{
  "encoder_arch": "nf_resnet",
  "train_examples": 97500,
  "encoder_drop_path": 0.1,
  "encoder_widths": [64, 112, 192],
  "text_encoder_norm_position": "pre",
  "text_encoder_activation": "swiglu",
  "text_encoder_fused_qkv": true,
  "text_encoder_bias": "all",
  "text_encoder_drop_path": 0.15,
  "beta2": 0.98
}
Rows from block 9 of the text encoder, named by matrix and row number. Rows with one number belong to one neuron. Each number is 128 + 32 x the weight over its row's rms, rounded and kept within 0 to 255. All counts start at 0. Numbers have three digits each. After the name is the row's rms in percent of the matrix's.
# gate: MLP gate (text_encoder.blocks.9.mlp.gate.weight, 384x128), inputs 0-42
# fc1: MLP up (text_encoder.blocks.9.mlp.fc1.weight, 384x128), inputs 0-42
# fc2: MLP down (text_encoder.blocks.9.mlp.fc2.weight, 128x384, transposed), outputs 0-42
gate.204 098:121064149143170124079175105128062150148080194112102149119155121145094155144141043149120189148118122138152138183119089135115131111
gate.205 121:128110153130181161088163144163115094170119168131151083160168196112100160137159080109110111084135080107121131152097154125107120143
gate.206 041:142100162157117093103105120064139083117139103106100165169126196133102088142147141132114185070108134100103104135111092132092108122
gate.207 091:119138163169181150133142103176158141107125108117073131090136083095059137125104131125150127088050069158145071128156118125089183170
gate.208 106:078137182139110184128101116193108127122072128165106098126099121132102080138103171045161154082025042089156142136129081142110179143
gate.209 102:063145136164108120081059110132090104087148086086123135139078121118136119148149137143110163107075094112100112167123149157127117118
gate.210 118:092143094115124113141091124134112104147171124108100085182155148125104085168192138143091086106120106068094144138078081114081110158
gate.211 044:164199122112095138127131155069108128120157114115125110122138147039046121077147136150125067151141135123127160155085190136093151135
gate.212 280:113119188081175134060122164146121070176156136109129084138166162125122131154145116104085120112108075102102151193097119122063092085
gate.213 121:147130101178132140162143083079063136120118102122178148123124128108110145115107055142111110101141143092138088150086117092126131155
gate.214 102:132133194103137146043145116213100115149044097168114084046090130043131136169117090124121135133082083099101171158128126127119128098
gate.215 050:176130149146130157121132133072107096098163137120144137097118221172144135117121133142151083143138123139133145114113090030095120050
gate.216 109:125112157126214175112163145131160142123135146111085101150143089138125120130150125142101159109118092135108161119110143154097111106
gate.217 055:166195142105089087129130151107118104150080163154169146155150195124111192129176085112123092162169144137098172151131080116145101104
gate.218 124:128108175144197161135170091141106129133161168107131132133119155116075160111129081102132171091087018125150097120089153182089181130
gate.219 047:142174137077102073112122114085139152069079145109121161129108073108175156156152121163165000155124147139082158128136196103152107074
gate.220 052:136128146123116110132114124116104126097109126102131171113145127111175087113091114121165152147120170120131091119117240180119116134
gate.221 114:098072092086115111130084182095154101090150143081191150202121149136185116157141172135106092138162124149134094120133124122122048073
gate.222 046:089090124141128165134138028111142132110027118129177116113117139075091136101090125116121129122151132132132127120171176154132175174
gate.223 044:111108138081051147095152123112142163131168112118095145148136148135111074155182117146131114194087111135142126148083033155115147134
gate.224 068:124142116124169160079130073167150099148105124130092111125129155124075077148138158089117172030099101102153159163101102130088173127
gate.225 123:108160116161141157167149125173140116131114174176127121121109133103107106158154159049187131071111146059138106162116109118143083142
gate.226 061:111154112078093095131111097117129145131045135149124124142128141214072153138133128120154149123116136158114137129138224160171146143
gate.227 136:101085177085171134093123093127148116143137151062135137137166105093103134138115130131095174128116095107109109184095130177114105141
gate.228 131:144100158006090088062080178119141092170175118140136107162116141107207147140150143130117153208126138119115140141103114120128101045
gate.229 091:118085137109152160098122148126134136133124118075112097166097085076125144197151153143062196111080060148068129116081142184112095109
gate.230 044:119231096155108113094125026109138165138157139110146113141143134142170140130065144122092131134158129164085180110135091124179129100
gate.231 047:129096129177127160114144125120118141107071131136152114112153130252079117100136137097147105178175117136146112122099072154105127196
gate.232 115:135145114089126163124165175156083111176112168148112123130053171103143140170158125147115113123087099118127091139068144136108109067
gate.233 107:131115165130187126103211086146087152144109185155167143103169108117087185150151023122113180167141121127134122176143168120145112131
gate.234 040:116219132116114113109098136137157120123070123113147131119081099148107164141154147125150067128130137160104164115087250188164139142
gate.235 106:061088131112119094078095121155125118100147107106133144129104134091064122158148146094094160106135158080161118184123084132124081155
gate.236 048:161198167153128143097124048136147115121092112106118124166109136165120123100082128148130130127125136093134116143125149083148129243
gate.237 046:114094134123118110159129148071135127100121144094170141093149192152116112110134155133174142134142149164151081146160206070146121142
gate.238 059:134082142172130178129138135144122104115009112111115114093088126063107138126112152204123195073060094148086124171119093110125152132
gate.239 042:121061101125149126120136124116105179081121123099123153119173083114000173116093115146114191034157104150212094088128129165138153121
gate.240 043:127101112093100111156138109130135145131168127124125125135138116049139111106145135106153232092195125107144140082151240134137091118
gate.241 044:131056152121095136091162203122120116102101093097112132178155119236203160096097142120178063142123121143135099113127056108172127129
gate.242 047:109105116097073060159161160141165127095031122127184118128144070173222149173126131178107156144100091177084118114162089117126116142
gate.243 056:150153210147102164104101157151135101098101107116183121090096093075091154078080149115135139099141106111115138142080105154150143104
gate.244 103:163084126098125153060157138143133118162113122188122078098185111138136122127115117087120116098112118058110144185113131074150128138
gate.245 111:142105140063142194093153130139108135129134112134150078082166158087110115119140102152128077082128102097113176139105120082091080139
gate.246 046:143070128109090099096138100210140142118102110141164152144111126213145121087114111169128115109121115095157103098071137102090145094
gate.247 063:089144110196136222139146051109136157091094142101180118107141133136069144136176122158112079129183186080110128133149116102159069141
gate.248 117:084076114092107137110156121184131180140168119147073073145146060099123112143105155106129135118081129094085097089164105152130107115
gate.249 047:127168128110141111185127113092133129112110072088149136146138100189103142184148121141097083094163144154158131122154172124156102140
gate.250 040:191167155127124105097120132130108109104119134125179153097164142086000118101144137141172123123164122122123134136116174070166094120
gate.251 119:136131071149142125137138137121129105142094115141083129148167169117108074203174118087060092112095099139143106106146158143078123137
gate.252 052:138113136115121068089142104113126122139083102136122128139138102136114152109116120103130141161147113193126127103174109169156121113
gate.253 054:143041128172125094132124097150130177153084131100147114135137134163043140150093140138138167077170118147123118123152162087142102108
gate.254 132:127110128136209145144155117184160129172126123127140073116137102128067126167117084094105164050150109117079120121145111157137107160
gate.255 138:148206126126155098138114101114149147133105130138106126159134136125111131103133145172061102140132096102083181128088118120125193128
gate.256 110:158119137174109101124120157086083103188131116122110139143181184139120143175182080070138097086088133115138101171081095103098081163
gate.257 105:179088146124162149073167153165095132194164143116133105149177181133150125093136089109149110107153113065080129143056120110119102079
gate.258 111:112101165090193118071177116168167142138091149143156110143161107141062141162129132088055153108131128101107130132126107170124076111
gate.259 126:143147112184126145151117090097111089115096085127181118111124161168105134103108097137127068102133142114141104130123085058101128141
gate.260 051:180078128134150078124145229180129160150182153106113124134131123172043101092085124148195045129125134060151140128097136131127142110
gate.261 115:142104135096147101142106159074168112108119078127098129151189156133141116118200108139092056115107095143105114124119142122051112118
gate.262 053:118147127097096129096118193147124071127086126146127096145089122184137121143084127131087084159134136094117143110098094084136122142
gate.263 041:144120127120164113115129130112125140186093137120124080156120117065096124151145117127129190134152152077151165088091118118187126039
gate.264 080:143107097145104166144156167099104084170188100154075114139131160067149109139175104131083068148100120092154065103100062136113118152
gate.265 145:121168135096162143118096179179172065129160105130099104122144154102131084169188152086114065126102111098150129140129143113056107118
gate.266 098:112092102124168104110106088099160128138084103100170118169179121119031144136155122123054182097163112144113149160121103091125127154
gate.267 121:073143133136098138119065136169131152129101100122065116129098097125129134090134198107143136105094093103179140163091134169133206163
gate.268 128:129158199135175119082144100189151161157102122169112087116117079154100179115103109126111116112109075161112166127142142122148156115
gate.269 042:087125106110110103126123200102121151083255169151137183145098122212169167084096132107139121135158165147176107156133132170139126136
gate.270 124:164072147068179158095161128155151114180131137131110091106189165143096150143158128103100131094124097086112147168074131119109130136
gate.271 063:103253110158139190168142118133139142120191118114113101092121092133097116122161142141139107094139164126148108121115122115064122125
gate.272 110:040085139121126119118081098192145165118069112097169124140080053115162172167091187147089177149128136132104132139133118159164104140
gate.273 056:098171090095084161114142205098096150066129117107115152135145048088182077116152153128138124120175110122167085113125015150110100098
gate.274 101:149184183104141138118126120113094122139133115131132079100168141109115112100145093102161099088106056116097123182120149094107107147
gate.275 078:115106104131087184116168121178105149109137113165118120064126052023050065111158176134122149107114140093088158098125161143125103201
gate.276 107:107163132136147183107161163155087111144152156128087096123067142048118142125165145144139103114080109074140104147071110136082120082
gate.277 133:072140103146160130133120131116107119142117112146140115152096135114056165157137113118074122043113089166145129130139121131097117109
gate.278 098:119082103165171126180153149153142160127143083117120115136136098133081134118151126090119122049160110095194097154098139153116148170
gate.279 102:159096149069118102067121097112179144144127127147128136107166095117140113135122157133097099177129072104120164178114114104122166131
gate.280 115:139142152128164147095150078142126135130117111126222083111152077114115156118105082150109122085159095127101130130141174098121070079
gate.281 149:124102101154158094141100090104180135084147096063128193109154129110087120110153124176100151126159141121126084136083114153104120152
gate.282 043:145114128186109095115157148052133158126156124100125164144110079168111093135111131110128151141163155119111131129105000086121114077
gate.283 122:164112120109148118127160094160195181120125117194173092119161098152110159076102123139136105116168154121101163096141157065157128142
gate.284 081:155129158096112115068101134148122164210147094161106041180149113142120120140130133094085242096136052115103180117069085144119150135
gate.285 050:153122151094127161136115137094133141115191095128162112135146150073102123126166123149117068154136152082128118133116107099144098055
gate.286 079:083180137163164149103154085186119136133106100098153096125124111084092106132165113109104100078162145015095138144099097142137088076
gate.287 083:136147133131137156101159124177124082191119111179125042095130118153137093183124112060121142139096113088126152139150034123143128077
gate.288 113:140115147080204167093163115166129135163133133138140092098176130093067122154167118104088091074138089088109148157091111112107094154
gate.289 049:130255124123120148120133150160094120109094114163130120129132130119112125164133155120179172105130156169155134118129122145177145143
gate.290 135:125094080140154135156122176110178072120144136135076122162108133111114112133174149088179132075092170151197077110147156130074139162
gate.291 125:135175141121133110121091143094145133155163132122035097183215158108136114142189139135130089132078106131106155182139102091084142073
gate.292 072:101150118111111131161155128101131128086139125123167138122148100108225130102118136105128158155159123125128139149123238124133128007
gate.293 079:201151128164148115116125115109131103179107123143124102121159194129154132115147144118161082125167134066130107120052220110125088130
fc1.204 127:149112158162108093126108129135190115132109085149100148112115086146115173108112165108155179149122158194153130093186138147176169167
fc1.205 087:110090139138148126111099040145124121116230126133133109190140150160043088129158160120124139065080089064057149127090160156096129132
fc1.206 048:136117129103107127091111073121116128105196141114124158158126121230100168147108145111116169091137134139166105122100092126118170184
fc1.207 103:130137118071080108106115149081125113136184137149147128160131191167239136110111122130127078201155161099118129145088135097143098041
fc1.208 107:087093150072097112119080159136137111143145118117187092175152159171149092136126184120103154152123134070068129141097128099115092066
fc1.209 147:063144146087112104118044138115125095057187130075174129173101131154165089123130136144119087149168102140157161125142131105081120113
fc1.210 121:029104098124064073111058176140094162156118156098131124206135080167160100097115189101155179128176126123141139156131126138152141178
fc1.211 046:146109126063154076107154228168143098146155113137135160140128120130080123163113103122115168136092147091147140161099072087122095205
fc1.212 048:127128109129105163098129135097118125137165134145123133093113129126166094138155130127109089132182119109102138118150227143121108000
fc1.213 135:142122204103109174075147077169070098156119121154130102054101139074171154187107078156076096193101096107127170157125110128118147133
fc1.214 095:141168132173147148105126100200110135162087160159122092112077149088144126145105188099120128088096159127081199160130168123191117145
fc1.215 051:117130146157133136174114069105096159097058120129127116099121174130110114120053145113137163105133142118121111136149063192115132145
fc1.216 147:142133142065166134141129125076132089075139161128185154128146176120143174114111098187116099212113140158103117123141129095119115117
fc1.217 061:124135148093097105113110183066145071151074147148117091140125186110139135152139144124150130190093150093134170176125150066113118050
fc1.218 126:130106103149114145152104132204226129108087069147123129074125078166108092130091202102151168107132106150160088087175124142154147138
fc1.219 055:133166111110165104148109136164112113129019127145139102100117173104255129109116139135156148138080084092147124150123110120131160072
fc1.220 059:136126130131140101125111218103124127135055118099152115121145083203182154140156126131121126162145131151119104115124104154161116104
fc1.221 138:120182131105192172138133148190130093140167178136051098128109165118077108107166149106145114109104100109130174123098114111066182105
fc1.222 052:105190106135166146152120120145148147120150143124120131125148063125196139100076141087133046157140135103149102107114158153172138000
fc1.223 053:128064148128108143081118094096129158105030107110123143129131115035167112129081132156113115150109127146140126090195147094134131081
fc1.224 061:128065128132099102124134104087116103113161158134131120155128180149085119163109103137086139138084144151113154122155073068097137144
fc1.225 137:160142121133062108169101169041111115097105086121136144128124140130156133119142102179127153202091166143081087087139109152132099115
fc1.226 052:112125110137141161132159176132128099143075104099114118124138148109202101142128133130129109130133142157114117127169008136140117048
fc1.227 096:117092127073105106139160166112135127116133145115120152125149126133228117105111128140153133170130137150131089129146157152141142070
fc1.228 113:153125146049087096058105165113141114188101109137144107130117112130191127179119139117159161183127157144097108131142143134179070063
fc1.229 122:086188107061063100109079106098090094127146103096175130156113142117155115145159148183074114231158141111117129137105140080125097075
fc1.230 057:124099109185168128179120128205136141106135110116139137153109111039171159123132124158109156105134131156141102132142000103110146255
fc1.231 046:125125144121118139174151107115117136117000147138107121131167159154114193097152124120131123162135171192107131114162160137135123097
fc1.232 117:184155128170095099131102141092160118173097035162097157101168134118108134113122126113129068139097127106121062101096110114131138149
fc1.233 158:134165127104174185146150133139126102141171143131083107125175186112121082151190118108101090115087063094102124124110126105050162097
fc1.234 044:149193076132147132054151120190120184185165126110136095147191111189135088111128098094132113143174129090126102059119154173124134189
fc1.235 061:126085121134099130099146083104115142157153154096068156167138083097093134111095151110126122079147151118144109101091112100172115064
fc1.236 056:128107105130139097121139144165121114135103136139144096169136086154141136171168124138124110143121174155142167142158132140169105122
fc1.237 050:112091153140159084134113199153141072159126097160085136094103186192104152103135121123134090167059114197163132129144153097134158184
fc1.238 062:136116093194181188158130024101120154158166125105121113125118132220140174163138144089131139052067101169146102138147115113126115176
fc1.239 053:150192131083097144098132123114128099118181076159137131102096153144119113121150139136108128146098128158111126056151052112090132068
fc1.240 050:147110117165159135153111141121141131158255119111114108140102100165165152151088116118144153163122122138116138154073189140132095039
fc1.241 054:139128139124111084103126145162129123084101131137103145095116080202196157126089131113103034119096121140122113098139102086136143119
fc1.242 055:138065146149127118145121045106140137131088111146175136155125177066072174136170122178099185130137180125124152126116122092142119103
fc1.243 055:122127142065107118122113153176122129143183187164151093183146107078212161159161127095123055168122119131143144111116105169136119123
fc1.244 112:116137117212090123158118105086104156128094119074145130133149071100056135087124112179139089100185197087090115159128138090158092220
fc1.245 114:081163185157134102109087124098119129107222173098127138185122133164101121089094154118114128122096103100111132170128114127094161128
fc1.246 047:150106156034095127132124040145126140133234129139102132090153078167135118133158155109131125095129101086174133139071087103079143097
fc1.247 063:186135101155151163119138154209115129137132146101155132072086171127198127151115130109135134103147100147192138124129136165138113067
fc1.248 149:163162086137111104151125159093132130096101106128103156143161109148183086086133120125178131148154158132112073108129126137149097094
fc1.249 058:140129100110115111117136151103141142151163155115090144108149129147147080127129124124159086119147125095133095128087119087065102023
fc1.250 042:113101135214134085119147092133122152113059165110128146146143160044132154158127119061106089132108121135157149097103140162232126125
fc1.251 131:125127115136175174148128094172189141100124100149134127129100088095072146145126198109114149050130075144129118087144146185116150126
fc1.252 058:160112147172135186082125202163101121178089143125140118132107146117106119124138143095141082060155138104137148143091248129166094137
fc1.253 063:104187158093087174139132165097112094099185120132165102120098159084104109128180148125132079148146140106109170118154081075103125068
fc1.254 141:150108089143134187150170160096120100098113155053149222082086126084146149113124180161132141149152148121152085159077093172141110128
fc1.255 162:122160113215127141134115081144080171124105093113107136072132126098036128115123081125143127043112113130130134163146173147114145193
fc1.256 099:130108131079106103079135155150105135123068122112158138120119107107227149134040093171077139216137104118109118138093124122133124066
fc1.257 100:188162119155142126096138138108155160163135090126125130099152130094158152102097130158135040115166126129092132135073135101159128142
fc1.258 075:113116130123132120188142082127150175075126128142149153139134129122096118084112128143097099177134158094099115073177100201137111184
fc1.259 130:117136160138086141092101098149102106135137089112122126078090098115151140180119110131071120165107077137141138131160112209140132129
fc1.260 059:147031111166172072094134117099147094116111135088131138115149129142168141151131117120111081109150142154134143125102255193128117167
fc1.261 101:116176108192100124175102100104111127170122116108056117156143126123082086146201154096106076089138122108144108127161134149104144169
fc1.262 057:132065153112094138080131139173140137138151131125164130123126109164151123106197120123151136116164114129140150142111048197128143082
fc1.263 047:141091107144106130124123120160132103126140133129142160124106125105070121145124128158106155137084098108163148160106043138068121090
fc1.264 072:174137155188091123180165137038132109099166148126165129103141175153123171082136076167138073158169156122128148107114083088119122103
fc1.265 074:131152128150139139134064144185169090136118107118073103090066133107182100088094149144157130137126126107156119105147163134098157151
fc1.266 101:105213114178123192122154058184094168078106137112147095068126139149135095070063105163143127106144150092144146111145134110144123111
fc1.267 155:203155193169158117135152120099121121127103163168080203126124132132162173086114071124177117136118150163181129140156125141168162139
fc1.268 116:071151121166123127131058078156097157136188170090100102171121138150087099072144194085166162090177116107125146185112157109126137132
fc1.269 049:123156163076129131149130095146136148141133133151144107129135158105171123144128108132111160160145136072113161170095165135138100072
fc1.270 151:054133130172099115115062112111085132084195143082139121165093093118096069132123166143095119095126092064104157152092127128081123156
fc1.271 064:111086138098114123121140152173121131125079149140119130126138133104243128149149116095103110170060089094119132088117162143145142123
fc1.272 143:077151108067121165121136152161123137152183158097088051127165139106099074147167168117100117142088083065093136129089128130083146133
fc1.273 063:144044118089105147095144158166137143153209127150118136152124118091078187117108120097130182100151109145121125113091117107119131114
fc1.274 100:094169191121079105085091167100086156134178145114128112147119116107145133099130154147162122110055122117121160211119145077144140117
fc1.275 062:169216161152120136136138165125112112142214118152109105134150192077083140123200136128156145131126137129088143154106102139109109080
fc1.276 091:125155119167106078101078123091141157128152063108114128134185057088136103104106146143134133153177140090118112132098110100160138142
fc1.277 166:126095159112131128122143127127110130103119171067139158129158143131162085087095116160167189178170149074077131158099094120129116113
fc1.278 106:107122165123173079140119091132163172118204118142133169163152136148124190107105100138128070122091083141138104121108119129146159170
fc1.279 060:132082125103149158119129199137104130151147119122088119124113130117141126127152170132138079105089046146126152169094172111089170154
fc1.280 086:110120094127139099164114129124170126147122130158123090193108140143110129094130198104171131055115134104148126108123063045139158091
fc1.281 163:121140088215108185184145122153094165120133142135120085130108101104105088104118161103164130027155130105144153096143128135147147170
fc1.282 050:100171105090099129101142045131113148151102125166122125144116126143122130154169140089109139098175132128171162136116059109161089094
fc1.283 129:137143165062169148113133148161168097124096107175068113112148137079109163186191130099108145088045052129138124130110124192082144127
fc1.284 071:136164132111153104102090176115137089154171131150153111170128169152124178112131120124127114194141159194124093132129141118176098011
fc1.285 056:097119108094112141143171096141126115130133109178113121125147122084121145099213128116131139154103101105162100130113176157136178135
fc1.286 066:100077114111096124116122145163131100088078144144145153085102106162184084128146118147147083204110141165152095134135048107116120100
fc1.287 054:092118113123057112186118088130145181107087142138122145130149109174161112103152153143131146101139126123143107140115121123086135104
fc1.288 113:168151119117117167161173101138128162113041100165167122057150127101154158125147065136162102154157149155115143100165134092163113122
fc1.289 046:124105164143114170120134129173105116129075098145155101147094141121189113141168129099095132124130127082128067099120192128104098187
fc1.290 157:107099143054165117077132132160164154136125167126129121177125102135110128147102188109080177138146053141105156114109153154162152123
fc1.291 110:123124101190173181212171119130140169082146117092095159082113128139095105083133113137113132086165143142124078064157135138097141176
fc1.292 063:129162154029170149118148170141123081133161124134152127129098166009075131171187121131132170119165108112196148137073135180125102119
fc1.293 060:109116137173158124143120132097120147168015157131161147146125088101207174146130114102118156157139143186195138164203133109198117142
fc2.204 103:073085131111133111119181095076005203141135174130103110145091061117149108153134060089144115088155103088089129084110124088188106093
fc2.205 098:147041070140130109100124037112111136126108097116115163112145080148069163146153106141105165095162114124089171098148099168112066139
fc2.206 076:128132162051125119143123082107124126130123120115158096146136108135094172146057106134186115130087123131103113126206068162138099067
fc2.207 088:121159126184134121134136105106115193132202130091097124170112095105132126152143098184213172114197070151122138095125148160163074048
fc2.208 096:165111108145110139139139164106127088144139086118108140103137207160120145154139123160161082227136054174109167178120106183029126090
fc2.209 119:188085163102158160157223114210139142208149123121135148119158115109117107172099126129116181181125121156159148093125134074141136155
fc2.210 123:206127138119107137147171142106126080121162130124126136060118171117154062139151068105143094181113151131123177118130076129123109076
fc2.211 070:145136094154136126089114113099134130146126123134120127087120140117137103180087119143143115122082111099215121087059051186128106094
fc2.212 071:116131141081125120219120224171107124119140130053143182112119140132152111154162129148158113114162138153154142142086180134108160087
fc2.213 127:154134121146119154125143118137186076110135167128170116117141189137180109137121142125124117160143110152130160143123110149118111128
fc2.214 102:158143135147119166142157148157076094133094085123128133077071112130151113115128075140131123127159169117115062166055067138157088111
fc2.215 074:138122129133128116090125019134122113132197145179177119114125120118124132166026141085104105133054136158171112155125097141127111103
fc2.216 119:108112120088109150148114132193096127204170114120110146104148096110172120157093114131139134144153129096114123119088140180160147080
fc2.217 090:123161063180142152151124078102141150095189116174150125136111134134132164081171120117128123132157148138122100150115196132110137209
fc2.218 118:106111094106211144117158135092112160142174175173143108142088146099135089096104086119145088061124202130114134128114158145198101130
fc2.219 084:154112186148126134113124175119136134135017129131071141089138129123116115142202127080147117126149140206153145166128162132140122090
fc2.220 073:130106168084144138109129113115095107123160116071139110104120107077167115097053128048076146149163151084097103121138159158150162131
fc2.221 112:252116121096077154162129159101108085128141063099054119126157169115201146131098098152113108181104097142124091124129125136101123084
fc2.222 072:151209149121142168126116060102129111132175120132101113131116166103121108212232138192170162120196110094089090131129112185091166099
fc2.223 071:122095149131141140133151083155114111139083131163141153133116094112110117140109153089163097135111116215129161109139132094147082095
fc2.224 075:145089077062127098178116080143116153152087119133134099070160130097125087126208133061117116120061123172068091106148104102149164082
fc2.225 124:085103101135204170107172146156154155147124140120120139123131105150090164128140141199116091064114126101096154099094146100092134192
fc2.226 058:119129130170088129155124061132110103131094104130127098141113122117126131092072113082171132113212122095103113069113061093095170147
fc2.227 088:163151173116083146109152173119124118094095110142091123108095114129154130100150128168175115124072160179152093137155092132176102177
fc2.228 083:063165122148170138105137118141127128113123149122154168120131102124152121093105114148123110065120214100141110094121180145164083147
fc2.229 105:109138136152129146128165124177081118113189121133151136111162110138166104145080097162156134089164108100132118086147161182175119067
fc2.230 077:145165118132130126107136142138133127124141131073141162132133106160133153137079113102140063127170126077133187094119122153124112174
fc2.231 074:121147096064121151104121046132122125117190132102102175149134127124137101179074113165123136137094136108138108153152082109156125162
fc2.232 115:095171149200195159137147175117065175112137247133172121138056112119137069139135095133105156099136115142143104147136140147154093104
fc2.233 120:124133131125044070114000150117111052173131094116107124157063197129125083115128180132107119139134133153150128115098131102141138139
fc2.234 067:125145118150139132095100093115098106102101114241146087097123142099177149121109117083148100093155122105214131125135215142128186074
fc2.235 085:120139089241147156119120127139127171107191116156098124153109131174061112154154107189128077100136117105089108162118147155150101132
fc2.236 071:141189169181150123142132162149117112122096136071105130123150153129122140173150137145166138133176118125102088222106012137132140103
fc2.237 068:098126068102131154112135106140133113120122125199142149110126116126096100068176133113078121126065137125179096086170161114129194097
fc2.238 083:133138075111158169147117071116109101106067140143129099074110149136087160158172137161181109122157132056138111146091178143111180166
fc2.239 068:133154112153103163142120092120141135097144120138135121130078159112156111164128123090155164096113119158157161106140106141096102137
fc2.240 066:111150118135124124115128255115125138126030122030131130114122109090172105162045126088123147124094136104072164127158174105150092115
fc2.241 073:125079141131136140136150026123117136126162124062146102158113117142135121111113147124094098139178124056149096173157063119132173151
fc2.242 055:117164144139126104110106207136127119124110100085142174146154101100133148186118134189122139119102118109180095255112197143098063085
fc2.243 078:167095114128109123081143038104108123131110127082097119126124117132087120152143114096161182152065132179119166068102098122125148128
fc2.244 101:193209125131176113111099080167148135126136133163189184147140192164116117101150124108186157109099140128137083088112189120143171114
fc2.245 106:144085067138156157134115088190126174113118050097096145083126095143105140113144142170096106084131079104104101120088212148108130124
fc2.246 076:142108122143119114108134081135138168132162132094123049171135129109144136105131144119111142119070127166111097125175090142140192057
fc2.247 087:130080106147127103059150164145131126143114131116123189102135120116137156079117112135113119151070138121074080194139081168152110105
fc2.248 123:094065117118177149093156097149135193170124087124115112144106063128040108106144168120081140059105177105111162124120111129140147167
fc2.249 081:129164105143116109200126134121128117140179129113120081141121130146161092052122136165154150136106100045179174166114153144105144104
fc2.250 071:146077150163130151115124042143121109133107139107093149147134161119104134206163104147084099131081128186050089080055140158103130129
fc2.251 133:128102147157112161142180085178137179123112119119160127087155045139054193138160134111131133128104086120121177122187041125153116157
fc2.252 077:144161075121131140137114050126132112126169130203099117140117124078144158214128084076123074097137138154135145154162083120153130050
fc2.253 079:101115140194115138209143109163131150118157127127095163148100101131132163201162117137093143148119127057103137118161129156128070079
fc2.254 134:166118128121123193147170150129127074128126160119175073056024133123143069103133188137109142121137183138137128160137106178182123147
fc2.255 140:100110129179126148151128129161094079126154085136166157090089091104091130148131125105113173103123185123114129165116134104136107100
fc2.256 098:146095187103132133111123107057210111075168124136092106159134102128145155134125162188091083129144157187142145128145119101093124097
fc2.257 097:103236117139155133108130123146119152127155222184136104158175157114199194129153142109184086141159103102119134127147115121130133100
fc2.258 081:116102083099111141163130178163143136120204115119121152137169107086142119107172152161094097169087148195109072154130115077115118099
fc2.259 141:155068119090111097108146124124145101143157147108151138144168164110182134105134114138119117188107167104129140115096142071116133075
fc2.260 071:126118126064117146162140126127126118141154125151151120139117119102137100092124123150123105125141115181136058075156158184130150203
fc2.261 099:112105134061141118111135120186169122076066092076186179122133095177092088127128149145096171124148132163150102136161180124173092197
fc2.262 066:116104137044127131115128201121111102126110142079145173141119094122121076155123159151148127169037143119081096185103059101122128181
fc2.263 068:141091091183125127154135137143144119115116136080108217139118141167091109116076135051147126128125131090126001132163096176112189150
fc2.264 090:125171201142155128144115132136149149096141128126158123147124132127127093143085128065118150144087118144222184107183155086091116143
fc2.265 097:146094123105130147151127146078093156118093121141081187101134123121136138122057111177166109118163159216153110106158154068091117106
fc2.266 088:107064081127152107164130134107129142134144115140086096167137063132119185164164140141168130053131155100154156118132182118153111132
fc2.267 132:037094138147122117128084114179137172146146045151133123151084043094056151127136213121120150026102178122148124134120149124153123174
fc2.268 109:115132135148152155099143159140157092095093134156143125079029106108047101153141141160110089068112190145167117159165159045156114183
fc2.269 069:136078176117132100101128177110111147125173134130155119117110124104132128201088142108095150130010125118104138210071181156148086095
fc2.270 155:176111090103221143111170117181156183174093106117152162111186089090034132153123104131096150083102121153127122138105116115116125166
fc2.271 088:125125120113138084106128113117151135123104125188108136127125119097137091113101120177195093131131147140174129143109183104114128125
fc2.272 120:202172125138107123171149137074094065114134178130116112117164175126175122154125046114133118158159064139148125129117106159117105133
fc2.273 072:138141117112143145134125021116141125153164139117154129109134128101102162186178154209088159128152131101099100129129019106119119116
fc2.274 094:119122158133169161158169131183104179089114093117091139080095103104063164129170156161162119041115111117122147148122089126106130075
fc2.275 081:088127184098125105142120186147125129132144128158131119104138155118145100157141151111147110131116116037143111134121093090126088082
fc2.276 093:115154095158180175184139118132100153138139182133162151122077113101084059110132114130076135097162100178133101107141129101141086110
fc2.277 149:159220111130151090153133110166164205095129122125142114148156135187084129099122119134175214130120134097113128120115148166134133121
fc2.278 104:114087115050127101091136122142149086150144139102127129136128154173156081084142118102152082155140180163108123114077154065116109161
fc2.279 068:140060139088143127139163135157137153098202103134117176131163091159108133145115141078116144130166123112175127143104067122133163127
fc2.280 107:143189107144132113107127092052133110101068118091076081128101107068130108167185126104102084125125182132108130110112105184133103137
fc2.281 153:157102142147187083145127142080196125070140076122119091118183129139093126099128082141102048157160112137135163122108117109050155119
fc2.282 073:123154133139133120099137153141121131120015126091148102137170099101141114129044151096082175111078136123119131083123136096135102134
fc2.283 125:115063142118019091122120133081099092145154165140095126175132118093213138096112132138123117187092124087149154129131132114136134093
fc2.284 090:112177151066109164109129131125129130120206168101104125126106125127181127109104154173182050163158137080106138118125084183118095077
fc2.285 074:138190128126113136189142133138134104113096155164118125152127126090145135168107142108163122120092136108156077131102099089089135081
fc2.286 078:137171081109131137073130094127127125113196129123119100160112145134075176105091119145159145145135151136148149133196113172151153129
fc2.287 078:151161093073141150141127141132117120109092115149122113139125140125111086168149125059125100127127129094161153063125156117085117117
fc2.288 120:101143144114098089120108128094159087107130165137145090157093180135167081122096139126162125195151173176163136124153178108185163076
fc2.289 084:121119185070130123074142173144146123123126135087109123114121102120143174172120132111143109145085119146136106177114040140091147188
fc2.290 136:174144144094073111135157116101131062127190117121112126122135184123208127122127098137143102152129169107155150110128127091086167120
fc2.291 118:109105158107157086126095132138158143128065139138199141183185095141098185114092174111089167124084127122115117117137147108184122156
fc2.292 079:138133080108109119143123162111107147114108117165101122156126089169125114101135157132193188122090147145106203100159152109144119016
fc2.293 090:149123168084120140124115116146127159130121117099148079108131125080161106165147100079123132099096145140135182123070135138148072092